From a checkpoint of a small segmentation model: 13.2 epochs.
Rows from block 14 of a small segmentation model, named by matrix and row number. Rows with one number belong to one channel. Each number is 128 + 24 x the weight over its row's rms, rounded and kept within 0 to 255. All counts start at 0. Numbers have three digits each.
After each channel's rows are labels from the 100 images, of 14976, where the channel reaches its highest value: "responds to" is what is common among them; "place" is the part of the image that holds the peak. Only what is clearly more common there than usual is listed. The data: rendered rooms with furniture.
# convs0: first 3x3 conv (model.decb.1.0.convs.0.weight, 96x192x3x3, each kernel summed), inputs 0-191
# convs1: second 3x3 conv (model.decb.1.0.convs.1.weight, 96x96x3x3, transposed, each kernel summed), outputs 0-95

convs0.83:145101147148144101143119133128169137120134116141137125103112118135124117121134130109135107127094111082134122134142120136136138127111133107108124135115135111125096132152124145121111117127131146101102127161105081143151127117108144124147091145149137139119146133122141118107132135121123134147127107139118168131131156154157158128133169252081152133119121093205118127114120081115096112111147113133137110145061112139138137134109123108148095144119136153155139132143139153161113118124124111018101119105132107058164150160150093123132149136181112142113084149120134164161140105128114129122
convs1.83:142180137115000142143113135126134119097170137124139125121141116110116140149142147066127137143143108137095119126136140144130139111110144139151114104122140124143133090112146119126137113146150131133103139137122121141113115122140129117158130144113127175129127128093143120097132137146149105092
responds to: lamp
place: centre

convs0.21:137103155079110092107099089120123116150118146109119119119131087153169169118140126120092119167152170100131080111119117163173132111143139145123124114125133143148136077151152110074099127106130149107136133110125110121101150153127139141174166147131135083106114120110107131144138101106121102109112090134120152110095104173174150103095154168123128111103133156138129118148133131140129140153176138088143124106131158126108102132133130151115107125179102084127114121156131079092135104150135128101117145095133054116109133133078122131084151091114153131102099099113151116091110092115116157123
convs1.21:082149168136142092126132125129172113145171138089126158087110123098175146123140149062134155153126130109122112134127120107142088147094085100075122111134093111123129104130109100139117168131103129138134122088135103104125156132124114123067147101131125146092108140127109122155112097095131146116
responds to: flower
place: middle right; middle left

convs0.59:095096124124157110117127137162102120156135097102119143134140179136181128095171172122119146117135127136107144105153156100127144133134108116144109089116141125121148170155083111115159144093170139145117095117154128152134110107132161081124104141128125113200147154083068238105115085138107119130133127095143118119110147131141140113127146106116123082100162160120146136102134108126118104134166163125116125136122133165132121154146180132127156103142124102133141121166139098103126113133125145137131134126107097119120163142165117132104147137112135160118081107173154121114148117135121153114
convs1.59:120128088104141119113144071127129145129153098113173123140113120151110170128092106128109139099105126091137137116133093092152082152114116107113134128111072129111120115130081130120104114107133125129123103120132105152122136122138110119096129122158133141101130110112171123130156109015151127114
responds to: lamp; flower; count: four
place: centre

convs0.14:113101084087138103103120123112109106123103173157100128111132081140129112046108103081088140126156095133167095128130155054137148079123123164098154128113128155144153099081155147126092118108140107087162120116135112113125076120120080149109121101131097067112162197133125098145138161117099101122094133121125127155103164126121127136105135139139119135120165122111122134122133095124104154122156144111099154109144142106128152142147115128111112090097143112165123124117130148119112136137129172118135141121123109092112101146160140177118104136127140134149108125157142142141104137151155129134
convs1.14:098097093133142110137098138108108145103150156084145139128128125141142086114165119114126127127122157075078171113159133078125181128124138129151110115107154098149132127137133090088199108088131137088127123136119082122106113107112101115130123141166125135124118153143177093112137127120114130132
responds to: sofa; largest object: sofa; count: four
place: bottom right

convs0.0:181131079134131111149102087133122110114128124116151100140192161172164163142126105096119129139124115119155138107103121158105097129137110109137116086115142115149135122107144139127094117161098133144152140114117109152116089126119132136129140096122111163149124116191187097097145105068128121118126127165127123137160199128079148135139139125142099145102087120140059116160092136121132166150114102158135124130107121130157089110116086102108123077158130104140136116100113137136132168131123126113117134083163126085150135100129144118123082157114100116105139134127162090128129112106108126134
convs1.0:131136144140095115091107107129087129100061114165128085141100087111115088092109153097143093152112098152098080089122102155105115130150084126139124106107142106102123120124138080118131167138123141110114123125157126160144101081128127173110121105132131110124140143136120167111118098126105124143
responds to: flower; largest object: flower; count: three
place: bottom left; bottom right

convs0.91:197116146131111115139146140138142121110137108079117127130104150145113101152132100112121118118134109157115152155145128141105147142125123114156149105149118123102143176103151097128166167110201140114118112102141155140163163112093110115156175105139125134105164163130117144114139120137129164122110116135113213122110134118165158091199095158134126129104089084097181161127120139113093126102117147105128074127146115040145128145094162090118115158137136120116114117104148130137142133139130127114149132124121139120135086149102116129104119128139113152104096144122144133092142121108139118128
convs1.91:142126124117111116112115094109156128141133141110127117104120117079133141119122109087126116120125116127139093127148110111124094132141115095074093149135110100124158097106130136107131119138112129112108115140156086155141105102054119136105099113051145092084129147126156082181103102125111131094
responds to: sofa; count: four; largest object: sofa
place: middle right; middle left

convs0.57:137148130044152123121153135044125092145094161153108104118140151164128119118134156137103125113121142104145101084104118050157119085109117141146129126155139129195123099136130098144120134129156092151115125117093117160109159120106137162142129070125114073107124100116085111131152117108129089083134135142164142114130123173121124104143125143148137131107141131149120113128086136103131144126103144147143106136117079130139110109134093104148109141185149138093150073102125119140133140138136115133138147116131162114139121113145151116121122117132102110140127142060124146125126132138105084137
convs1.57:133136189143108147130105119150097138136102105118142125118099119110143103132124135134127095090213119023110140103126133163120132101104132134143109116132119135173127090125117110122077119095151147152132099150158115135122135114136125143120091089137114114107158134144117120125138115105106128112
responds to: flower; largest object: flower
place: centre

convs0.63:099116124099122106121093108105114113130130120124115092129132124149090157096056137127128097156115136099111120114117116146154145109130214147080181131142124117135131084118149080147130110121091115103109103138167097142094158166139093147107120143090119102131088128101119098138110164114128107146127134114133131114150094128128101111096128113094087119106129155113125159153098142125103131151133123140143119116104123133105105086174188163132116158107108120086123095135117105120136115090111147105101100131124101149092145129149127094113137085097118149118116156106150151115142117159186170120
convs1.63:135098056139142150190142120109095090174151139119106124129164143121194162115120103155118133134180110121137171110132115138165123164116123176131149113168089116152113126133134087111138096116151141108113133145089117120133102119145156125119124122159159141133113139123135103155124109141129136104
responds to: dog; largest object: dog
place: centre; middle right

convs0.40:145049148133113091143160104125123129157153109155168130112171127116142140136124119121091097098127149124142160136159120154176131153177076131150124151081136092165100105161147149134143157125161140126152139135145179143123124119094124173173152145129135098151159126193101103107120153096114113137131170128120137171134167113136109154150126117146143141121141134151127123164130111122128141126148118121121100114123153135148108081131111138112133094096093153151160103118135143142146155068111110129116108112107150081147116144139103123143114106135130116078149088127102122153118126060118138130
convs1.40:130104114149094057062164120133111138144065149108134121134120134137072111104111163128127106134156083144099128107123113123132126117138114120122134104143110127106110114114115100102108119110088070140119132147076099160128140081131112136098144106151109108127151137131133125107105134126075113122
responds to: robot; largest object: robot; barrel; largest object: barrel
place: bottom right

convs0.51:135114155132122094131116084152136099108038187139109147130130131140060129082170161123086107099090100045126106120139122089172121097102136111117112123077114129130116132154127082107072062159158119109132096132162080118134146094123096123130108123135116102124129114132116123104156130133117105108139128080149089109132120142128111167150123121131137108140142123139114131141122146127133108110095097095137135121120127155172087097114108118116114130142127141118127117146126125130139105124130117095085127161158115128129107139165130105139142140096112149101155161116122136108133116095128102134
convs1.51:166118139152095121134102105120133124167104116109143109167104133155105093095181137152146151109146139042085123113127106136136100103114110093143117137080133138135123123148110142111115125128117144116112067156142173138107078139121117108143139115136135114109175153107108123123133143087116129155
responds to: trophy
place: middle left; centre

convs0.6:111079125095176111117101137138126087111062142132115160118098101146115137089129111118090141160113122047163132093120138141103126104121118141065101109138119143128121105127119110124107075147133097076173102150110128118130103119124141123110129119113100103123117098123127103134157122082137139125108085128138104145100166095141119107109113166117137130092068130122133147121105139127074130128141097114155095142117112121128105131163084130131101119129140133103119154102131111171099061136131137086101146083120151158138147122130133166117153157117127138113174124110138153089125123135132133108
convs1.6:134154137139154147132107141107164134141168147110147114144148161156116070122150110142140152130076088086108132138138104148120153151119155123182143120119143159088139122150070123137131101170139127095110122136126161139089091129137140138163145157159146122117163145116140176119135114088117166123
responds to: trophy; count: four
place: centre; middle left

convs0.39:138124143129092135141106142113127118131141092119110109124114111143146173149125122126150116130153157096134119116155134171125081096114136126092139118102139138129123127159131109111119117120121145085128122095127077139130120136105139142136130141136127122107099129127122130101134128098148118116123068154095115143117138182131148133122125151135124104115084103143143124118094103092073109146161117079096148108125174170116082141093137104117076155108118120130113094149115114096105188111153088120091136115101098149165152134112102140141139078163044102129125101152108121152106056116117095154
convs1.39:094173123121125084142084145127130126150163100107113200123130140144104107113140140067115098136119125134151142140144145146130101130117143124087079132151110095101113121117115178122110142117147133116156149100136100207168134126151130117131126106119110156121122139107119122092103116145104087130
responds to: ladder; table; chair
place: centre

convs0.2:065133087085142114130141082074149101103111098106116126164134103124124129071110144102157119156108139074138140106109148059137102112176096129138100148131118119153133137095107099176140141111114102145160080089138122138133122162102193149115142150163147090110116095081115152120122102131130091109115137105132159119145120131131133107145131133123117101133129115125126152123117128099127100103150128110126125112125085117135139122152184134146110111123173145120139123157170118133118064154070128133142112093106138136132116148144126149145131114109098185136111139094146118127117135148151128121
convs1.2:172121108129110149083123101154111098120119111079108127145110124136087066158122123106103147128151094123130141075158129113146101134118094129089107134087113095118118114142142086106117122099152136133131111137103103126130183116165164138142142149159097107109153111078107123146124114099153110117
responds to: robot; largest object: robot
place: middle left; bottom right

convs0.4:114105067104133120126120152130096087131160098083108117110149105124146134095132077112128114128126131122168133134144143147130147094133146134100092138153114159101139098059069117162124094115129111081112125123144159142122104142126150120153112112078116094109120143104138087126137146105127109161123105116123143165136135188117156066140145118103155155080103106146110149148115120128161163129122164136121128135138089118105112161093122129115106112118138161089085130123137139139111133140158128132120173105137132102158137150127139152139128110129092182094135114105107125114097090139058128134
convs1.4:158166161093107124126081094112139160103105137138111103134133144139139105123098136103119154135167122127129095162137134099145113116121124119145169112123171110174095155137159153162114131135149143151129121125131148100092129128121152124133127096108162141104164148090064176118098152147136071122
responds to: flower; count: four
place: centre; middle right

convs0.55:127086123104145147116121207143124123115148094137145129140127127144129126137131170118109132097175127110137128119119142146120133142134158117158106159171131105085173175150144136130121135109155131106074135205140121110162132094146111100151126119138136125098154135171162107127130151106138150124123124127140118108115153158120142153109155037109120096118160127164125115141112091100096079133142142119099139151093103118161117127113144135155094140146109106138157085173128108135139114130148126072097135122128099080123175158153115134121126107166131137105113177158112133154118109125124133118
convs1.55:108126126089109133140133131138147123071135115125126119115129130114164075142145115120120132149127135099117082126128093071094064129101120143141136141129160142137105117117093116122104104100108131111130126143134112146133117112141152132110136124109138151108128079144133146013090115107102123134
responds to: umbrella; dog; largest object: umbrella
place: bottom right

convs0.72:129136117112137117139098107150155102186136111112077137131146107191071124138125156088112132143097140134145130128151161174131116122064107093143137151146124102133101170122153127148115159138124141072101142166181102108107110099122045138131135147131170162120115105127154129132129117108110160164103131142129137166129138129114101143091105135121154148128127141175085099160120146137130122120136110133127139089136122165137120183107094131124121105128071111152135186089127142122131133156139111126131145135123140125116123119132149118135130118096118084124167135134136171082116108125089127136
convs1.72:127084126150103096108106068131106121112117159046134097145107134122107114108129129124133117136082143115131095114104116143134110108143126140133129150060115126117162126140097112116139130107109123139129142129137107136130209117148117158097111104081138142141175110109120091129164119119153143116
responds to: robot; largest object: robot; count: four
place: middle right; middle left

convs0.12:155114149108156127132145115140123106127166110138140130108110151128130102118134135097102131107117120108154153142199116157137142098129125118140140111123094111107096129119101146102112108106151171127136147129133153125129160116156116149154145120149155128127122177125095138115151100091151142126122148102129154124133052166126146173139120131147091114128125090116077091178152167105149128119119135109132150135170129121115133101171148137132116116124075128098102146117160066106122128082092077133121108136114161127053123137120116113192074132132137115137106164112128131146111137081137156156
convs1.12:124141108111135098076100133125160099146111117124158135142118139138091080133155141131116143122158106071153117115109120140110138095091062120079156133141102103116113109123109123095105095109095106124118132114119129117139120095133118090094158126155088091123161166130142112178125125087131100134
responds to: sofa; arch; largest object: sofa
place: centre; middle right

convs0.56:084119130132152143077118132121168119093144141164138109183099118136129130157108101060154096134157132120137131121147188095110119150114128132135188106147094120149100091109051136112094151124145151117109146151127101135146122119146120122097116140103103046121134101123141132147086130092116059157147098115132108145113150132172140119104111137131160113099132140091104099125143121150118124123167130136142073128127118109128103127115118133094109127146137103128124105102096145124101089147152138138115133115100112101096128109152135129103164120107093138089128122130152149117119103121151092106
convs1.56:154127105132117086119156092114116118070106136097148096103097111127077166143116095103105096143144111092136117105109088161121107147156110164126119099144135102127125135131174088118120093141099110144136114134109134133142119115138111133096130182124136107068138060144142109136115125122113136135
responds to: robot; largest object: robot; count: four
place: middle right; centre

convs0.82:152067144163161095133112151139150118118139076158106118104142115138158155126120146111131126158123138101110126136119143129115145110097148143149116124127136146126119155157090111124109105133139139098097135180125087151146150131119111082128126156140142119087146136143138135083130170082117114134081132108118137143103161101110156123122110171129122115119097142120142115168148133102114149141110126154138115120146091143116095147171119158112097107129111135152129081057143133147129148135132116194132132135123138153130111131155097107125125162041148125072080151131154151173118074149119139127
convs1.82:114084119138159147138135087155054150114078161112125146153152106116122119131122133067099136092110136130099129147139127087129111106106139138145173108138169139126103106141126100120155128131133098130122137155121136126096109105158149141101120099136153112135063116108148148182118103155119109126
responds to: flower; count: four
place: centre

convs0.47:098099160135091079174132130119195114073155102153203148106067120146057102108137143104114109104134110136127117142079146132164122142083128136162155098150146134139184121126161153140099116153114098140110107155077151112132166099163103091085116145144144119089130132107099117094127101120114125172141123096128125140128107130123104115080132151162152113097094125139149119130135157161138091140136127132134118122121087113136125133149099148122129094136102123139109136113131138169105094152103147118122141137131091106112113122123123138149135103126141148097132162122151134126090129119121137120
convs1.47:175101116111110114139142120098119130126116109131095117133109116130119097133122109133131127141141118110137131094132099090114103112137109107132110104089145153138144151148145108087152075163121122104086144170097111048120102108103162121106130146128086175170126089143121171147083122110110138129
responds to: trophy; largest object: trophy; count: four
place: middle left; middle right

convs0.85:110105118130133123080114141124102128087096124126090132123131123164125092135151088126116102130112129109125122128108109139105166105132170113104172149154114123139142137163151136113108135149117110118140157160148177121135103106115083101133168143134207087160136169154144109123109164131053092138081108095099087111125115148071116135155128137126128092146099095155155161124134132074112127121143116090136094118124085169140130114166112118141125128127115163096152120114110138130107113131068149127109122107116169149147138130157103132145153129125094152129112124093146125141115091163132124114
convs1.85:120123106126123165128125129084081176151097121159149134117119120154149059094130144140135113176110124153122135105160125121147169086108139117087124185119130087131112109137162115146126133124145112095129161109105137130124105098164143107139136101159151109139130145125111141117119107174070104140
responds to: arch; sofa; dog; largest object: sofa
place: centre; middle right

convs0.86:115103126128104128120114091149120142140130147097118119144121097164137120110113086101128116154127135115127097130140131142130130155124094107143126090171129134089115179128144084096126118109166119126117142141123117120096086111101143115170107109111185117092119153184103152183134184104105136138092127150129159138094095131113134077080078138129179098129106140083195136174131140126121124109138166128111109145128130152108100155098103126125125148159111127163103105114123117134141140131134102112100122123161095127114098117121113139145150136114111109106107163114110121108130117148045160105
convs1.86:103125159117155128098086151144167125142147111072096143133101122108123084109098082112113142147120144134120105160123141121158132121071107087115115185094150136119128138129129118159137133154148080124114083141133092099145148142128142110094113103154154109087114096107116168159134137113135107134
responds to: ladder; count: four
place: middle left; middle right

convs0.80:135110140085085101095133136150130117130130142054155153174124115121134123081152082141122111142111147104115159088111150138130178136083079167152095140149094111167143178170133072142107142167167164127131104104177102094106157134064152116121147114079078109118156142144100130168111130091135113114148132133107130098134131148126126087093133123117145148098150130146145129107115142089116131137132095146120139118130096135154131117122125134124129120157159136097123111124125130136130124152170141130121139101081117118133138118138157110124104097109143140135128143098156119069144113138149114110
convs1.80:153141165127155131131131056179145141130141083083118126106090081105184121123091127124116138126127107135101149117136088143135126108109109090126132151126131124108077115099120126112145086126102114113134138134106093131107077158093130134098114076130087110152146122125134125116126109120132118093
responds to: flower; largest object: trophy
place: centre

convs0.15:121071125117180117141103124107140099147127121142128119126149119142139130108143101110093108120110142100138117111137191138137118112158114122150117140128147122124106098118105124131115114138168094123086111125199127124120143126127137129145115161121115113133131135109139131129140137096147132121116095132085113164113148087138093148124138133008121173124061137129139125132134142128109124145136100136076114154133135100121099117108139119151111133163129127167166152153151172118138101135173120146136124107092154132183118133136133150135135156153121134110151137120142182113117039134106131106
convs1.15:130115145157111105118113125143097141107133166130169117128134133111117128122115142133117086128071116148125104130140126109135155141152140121142096128128150165121111117137159115138123149191116129145097145135138150107116139112113140106102151161000127141127150130091142127140156141127133117114
responds to: lamp
place: centre

convs0.61:065099143089125116146122130107061130109115126162173086108128099109098131138113066160080137149106118055150100127136122138134109100088121175114107109140097154171154079139131105143121125065159145128155084134148055124113119070125158129129082120041068162161143115071089103125105133123119124150150136113129140139136135159124156100119119123133148143114127141133117131132118144126153128116131113134129147132120105131133127111154130115136138131114145095129133128134135140119127144153110087139130118103125129122138142106141139117133132105139113135138116107138104112113109119135163146115
convs1.61:123128123144120129098134137101119138105124145144169138140106147109104142156168149135108142149196122137108153105055110124150123126131155122143157104142151142147118160071105134077076140133104111149138149098083114109090132135137109099145137150150117116109078118120133129120148164160092146134
responds to: trophy; robot
place: centre

convs0.95:100098144129144140103119103121104152111082088124146125153148120135147154174118138158112116109128156109153063145155144183117107134118114128095110174124116082125108143132138155156098096147138146119086145150173090110097119158138149150082099125136141107083123107128199086135132186106113132137137114101101134136139110123072109117089132127106133142144084106140120127116104120104139106151110118093099119124117110137145121157121078108096100103119100134101122116119140144108138109113106074101096141108089110083134124122127142096127119130084099130131139137136133132173131100128183131131
convs1.95:170121118124119099118132099091132139123119127081097083132086129137060124117154105144091134076104104132089125099118110119134131122116109130120126161095124135124106098120112140104057155116087158108134118132074116124130099114144135148120090109155123115131145091132149146114136140149097104166
responds to: barrel; largest object: barrel
place: bottom right

convs0.64:140097144143120118111082150120139129130101080112123106099139126127155198142157121106142131178120142102129093093153132150112084129099160148108119078096095135156104128164156131134128126094131107134094135085168118129112133141135163121111078171156104156127154121081154095168162112115133166122090106101137098134131117127137143172116117128101152122129115113141181076162123133108074111129129094131158155128118136062179125138110146153127129147107143127132118068148115106142123139115130131147122130124142098123114157150161134127099131126115096104119117158123165130160141101090119121139
convs1.64:098120140125171126142144140130132131156197168161118198102143148118098117126087141152131155143118099112132144158142138143119134174107086143123128114154106149149114127122105099112112137117105109125124120181111106110119135144056100164139152115092136111156098158102137117136140132130165122147
responds to: ladder; count: four
place: middle left; centre

convs0.18:158127129107124111119101200137131087113108080114112108140135110105135075091141115108122140125110137081133077116128142055092135124095169130122124134127090146118086123126075124139142116103130141102077139159132200137121081128109096172083110152120141095174169127149119084129118151123142105216148119118133148102144101107121125143105131122114155107104118123091134139125090148116127121102119122102121161126135076138121144154107113108120120126125134157129133112122154140112132112142124121172105139130161120121129101098172113096118130147160110109140138147109137143119119129139145125096
convs1.18:141094095136118110169133088145133142137113141113191112120089132109222128133130131122099102157130168128137136108093124122125055132145101135139116136105142119115133142126130152124105086135134143122133118153103108127131130137120093126060142120145109120081154110144094117123101147120103125150
responds to: dog; largest object: dog; count: four
place: bottom right

convs0.7:121058112130150129100071094117140112105143106142132024138129115125130121093112108113136126149129158084146128067094064097137107113104115157134126143158125122111128159127031119138143121129138136098168142154141161112115132148162086111132117109111152114112119126081152142138156143087127097142124101132131145108126117127105129120130141087121129123099088142135113149135133095114138149109106125130118100129128145107123095119122101121111099098149132119135152108090125179128127118140112152114094173112131101096178122122153124145125116124067141136104119124150148134126134121135163125118
convs1.7:133117119092113124140125145146167131102109133110129143129149132152100147138119120129113027113078111101108126146147119100092134116136158137183155103116157160175114131152171122160152120112120107101146104145129164109128092117145131126085130139135141157121145115133146105089150152119121079120
responds to: flower; trophy; largest object: trophy
place: middle right

convs0.31:115096057131061144128117152118175164148167109127154138153131153137155136156147119152130110172105136140137144107072135142141028138119133119142114145141121166112176125142147141122158140164088131138137158152097144123111099141115146151127111074127133153134074122152149139146121094091126122161157139111118150153149159107106139152150104128138158130129118121163095126148115163160139156120116111151161149137110106147147150069148113138119113148127105114097162140145147148157150124109143094120109132123124137108138124119158142108165120142144146106118164154130117164140160092101150114103
convs1.31:123068119091141103157138127123110124093129103166112098107106067162141170104093113101115116129125095141107112122144102134113095110148095132153110097141115052122138116135122156096110103128123169135121120137119136149106134145129096128138113111097117094144132111108152105121096065128128111161
responds to: lamp; largest object: lamp; count: four
place: middle left

convs0.58:052158099114168114131124108125114095178143113141124114126142140144158118118125131100086093112084094110139109134120155128101143160130137109123131095135103144167120120130127084145129133092144141098088122208157095138133117105145138147153143140122140116165107120168126151175105132111099126093096130130126106098147141134117144083145105133137097109149099129122205109130157124103087105144151140136163108149120128074107111091125102110127134172106155123143176144104117120134110137098146121126097143132144118112127117129137153132085155114107057103127123159127097103117114124150146137103
convs1.58:161145060100122117151147111066144162102123134113126136151140103123115142111109112112131135094123113136117127113151122170097127104110147092153137145119167109149152121109129141116098126092159113156114113160134136145112151106042122133119124124116131111086091049132116141116140137145142128136
responds to: lamp; count: four
place: centre

convs0.28:072116142117086136120117135153114085115150159107067123117150117131167155170129095083109098121072104111133144137107110158123098111093147111126106190123127116156151134122115104113136150127145191089086107101122101191089135145128109147115143114113117114127142108089152126088112126122092127126108118072142138114131148103089137180174139119096089145140118106128108116149142099102116101096124141095140133109129094136129103091116095118143125146124114111176154098139071128131147155138150124117110122127112103142098121133153102099126142139137130107151138138130127117130124100146126111070
convs1.28:114108146124131125081102164135130128147126149194131119156122125127059105123117125112155113098109136151139117114133105127102095119114116123117146148132108113141145145117123150150096124155118134123100166156094142142124124099102109124159095124132127105199120181151179069147115100085128138134
responds to: arch; largest object: arch
place: middle left; centre

convs0.23:101126131123138110128095135126141100128149099140110105129139121151133185140099171112139105156152163073077108115113117110177132136134176151141079093118107170108187094122131110114093106148146162100068118135121119145123146135142114078152099127137139107151115104107147104170133114083121126101138122084099153098166120097132113138092120136145149088098128132114116119166133136170084097118149125125125094121125142138143105122107117118095107128111124128160124099160127084160131129119094145139081121138149113158107147097127142101108100101140085134115139130170142146166123094093143121158
convs1.23:066113096068117122151155174112137153142126128141106204130124125122118091118108124101125136099119139126119130152126129138105129129107122163127141133128098145127107113142103121110146113155127106139114155142091101119121128152155122119150132028133141103171134124118098082138159100131132141117
responds to: ladder
place: centre

convs0.88:135111086118089097101104154127132130067115103093201112093138116140130117093170129117120157156126090115151085112134107154118141124098154135157136118172205130123178134144094154166092116133108120149142136072079124112112096123157071115129122114148136095093103137109143138092067102133109103114102139103134163145114146102131108126116097132102127111146098130121126140162135143148122159116115151140135107100133104126180112117101115130105140148118140134106116109107154140106127094117160116136144135122176133129094103111150114090151171152133131149117102099114127148133109136142098129122
convs1.88:116156134068102148091131071130123148117108164092154105162124141091098092113113103104108123113122106111143146087129143125165113102144109136169093100120127111131142115162176117142125114138108137105097114128082175170098086127106140129107096098100131111118132116142099153132119124148111102127
responds to: trophy; largest object: trophy
place: middle right; middle left

convs0.32:181090141139048169134129125121083118111134153117162154107118136108145166119117049191143114128137097136114135130108102154115153121119147138091131170090130146109113164115132174123069145118139166094121155105165108146085141141124131122116112120130112151141179127116113068132134116122136148146161129117110145149129146097122122172082141124107144153150149173119114120138177114168137160120122126118160146127145095089128125100131144111122115127113118151148110121120131136150143079110159096097092099126112132132094160122144089111148126122092162144120127155132130125115135138122149122101
convs1.32:119076101125117097132090114107111134105093134128131097129068112148124171127148141126141111117083107125122113120096095111133131127154097109124099114129126110126098112121130119083146152136069133173084124146076125142109109100142091159116123139086106081151134146114176081133121124127129118130
responds to: lamp; count: four; largest object: lamp
place: middle right; middle left

convs0.73:147131148091099165121148140116113108114131158108132132132148097160120147077102107106103107137153124065139126136123104135144129110137118118132111154171084137121143137128096117087087108113203138096096105095112185137129130132123041131154122155156128087134149135154151157116107143142062135117112089107090157119067162136142128116137117147079155092096109151165186128139107146101093119118132145143135119143124129145135117168142136107128124100134144117125157085128132131150104117137134133104125153098127112111128137130148110141102139143113110128099105148134144147131135071145111149104
convs1.73:118113115091135140137188075108147142151132099133117115083154066117166174099050108082124120158157129155099132185138120135111102147141133108137107117102121129101126104118128142133135163138114116106122139136134109105098120156107129118123132119142113152108133162106122100153136096160133126125
responds to: ladder; dog
place: middle left; centre

convs0.43:094136082112087104104117088121129102123102167101114156123132105168143125130130108087130127146071130126128112137098122145122131105135119150153148090130099140124103118103151118155112095116106116090096124159110109145110135126131121130121130115158131111122053139139137149145141178093124103156111112124157155156140174106112146170113107146150099144116094100156145119148214120126124128108156131130141182118153141140140107141114074130156137132129133090193167133146152133119148156113132072153101104121116146122113082079130142140144123127136105076155136126130137116128113090134160151107
convs1.43:100120107110151094133144136111139125138166177196105163119137108138122148146109143119111131112117104130106098131121142144087192085138119128165138084153091130121123116129131138145216094101133109151116132131128145144110145122120126153168105101110141098155114142109095095141146116143132111134
responds to: lamp; count: four
place: centre; middle left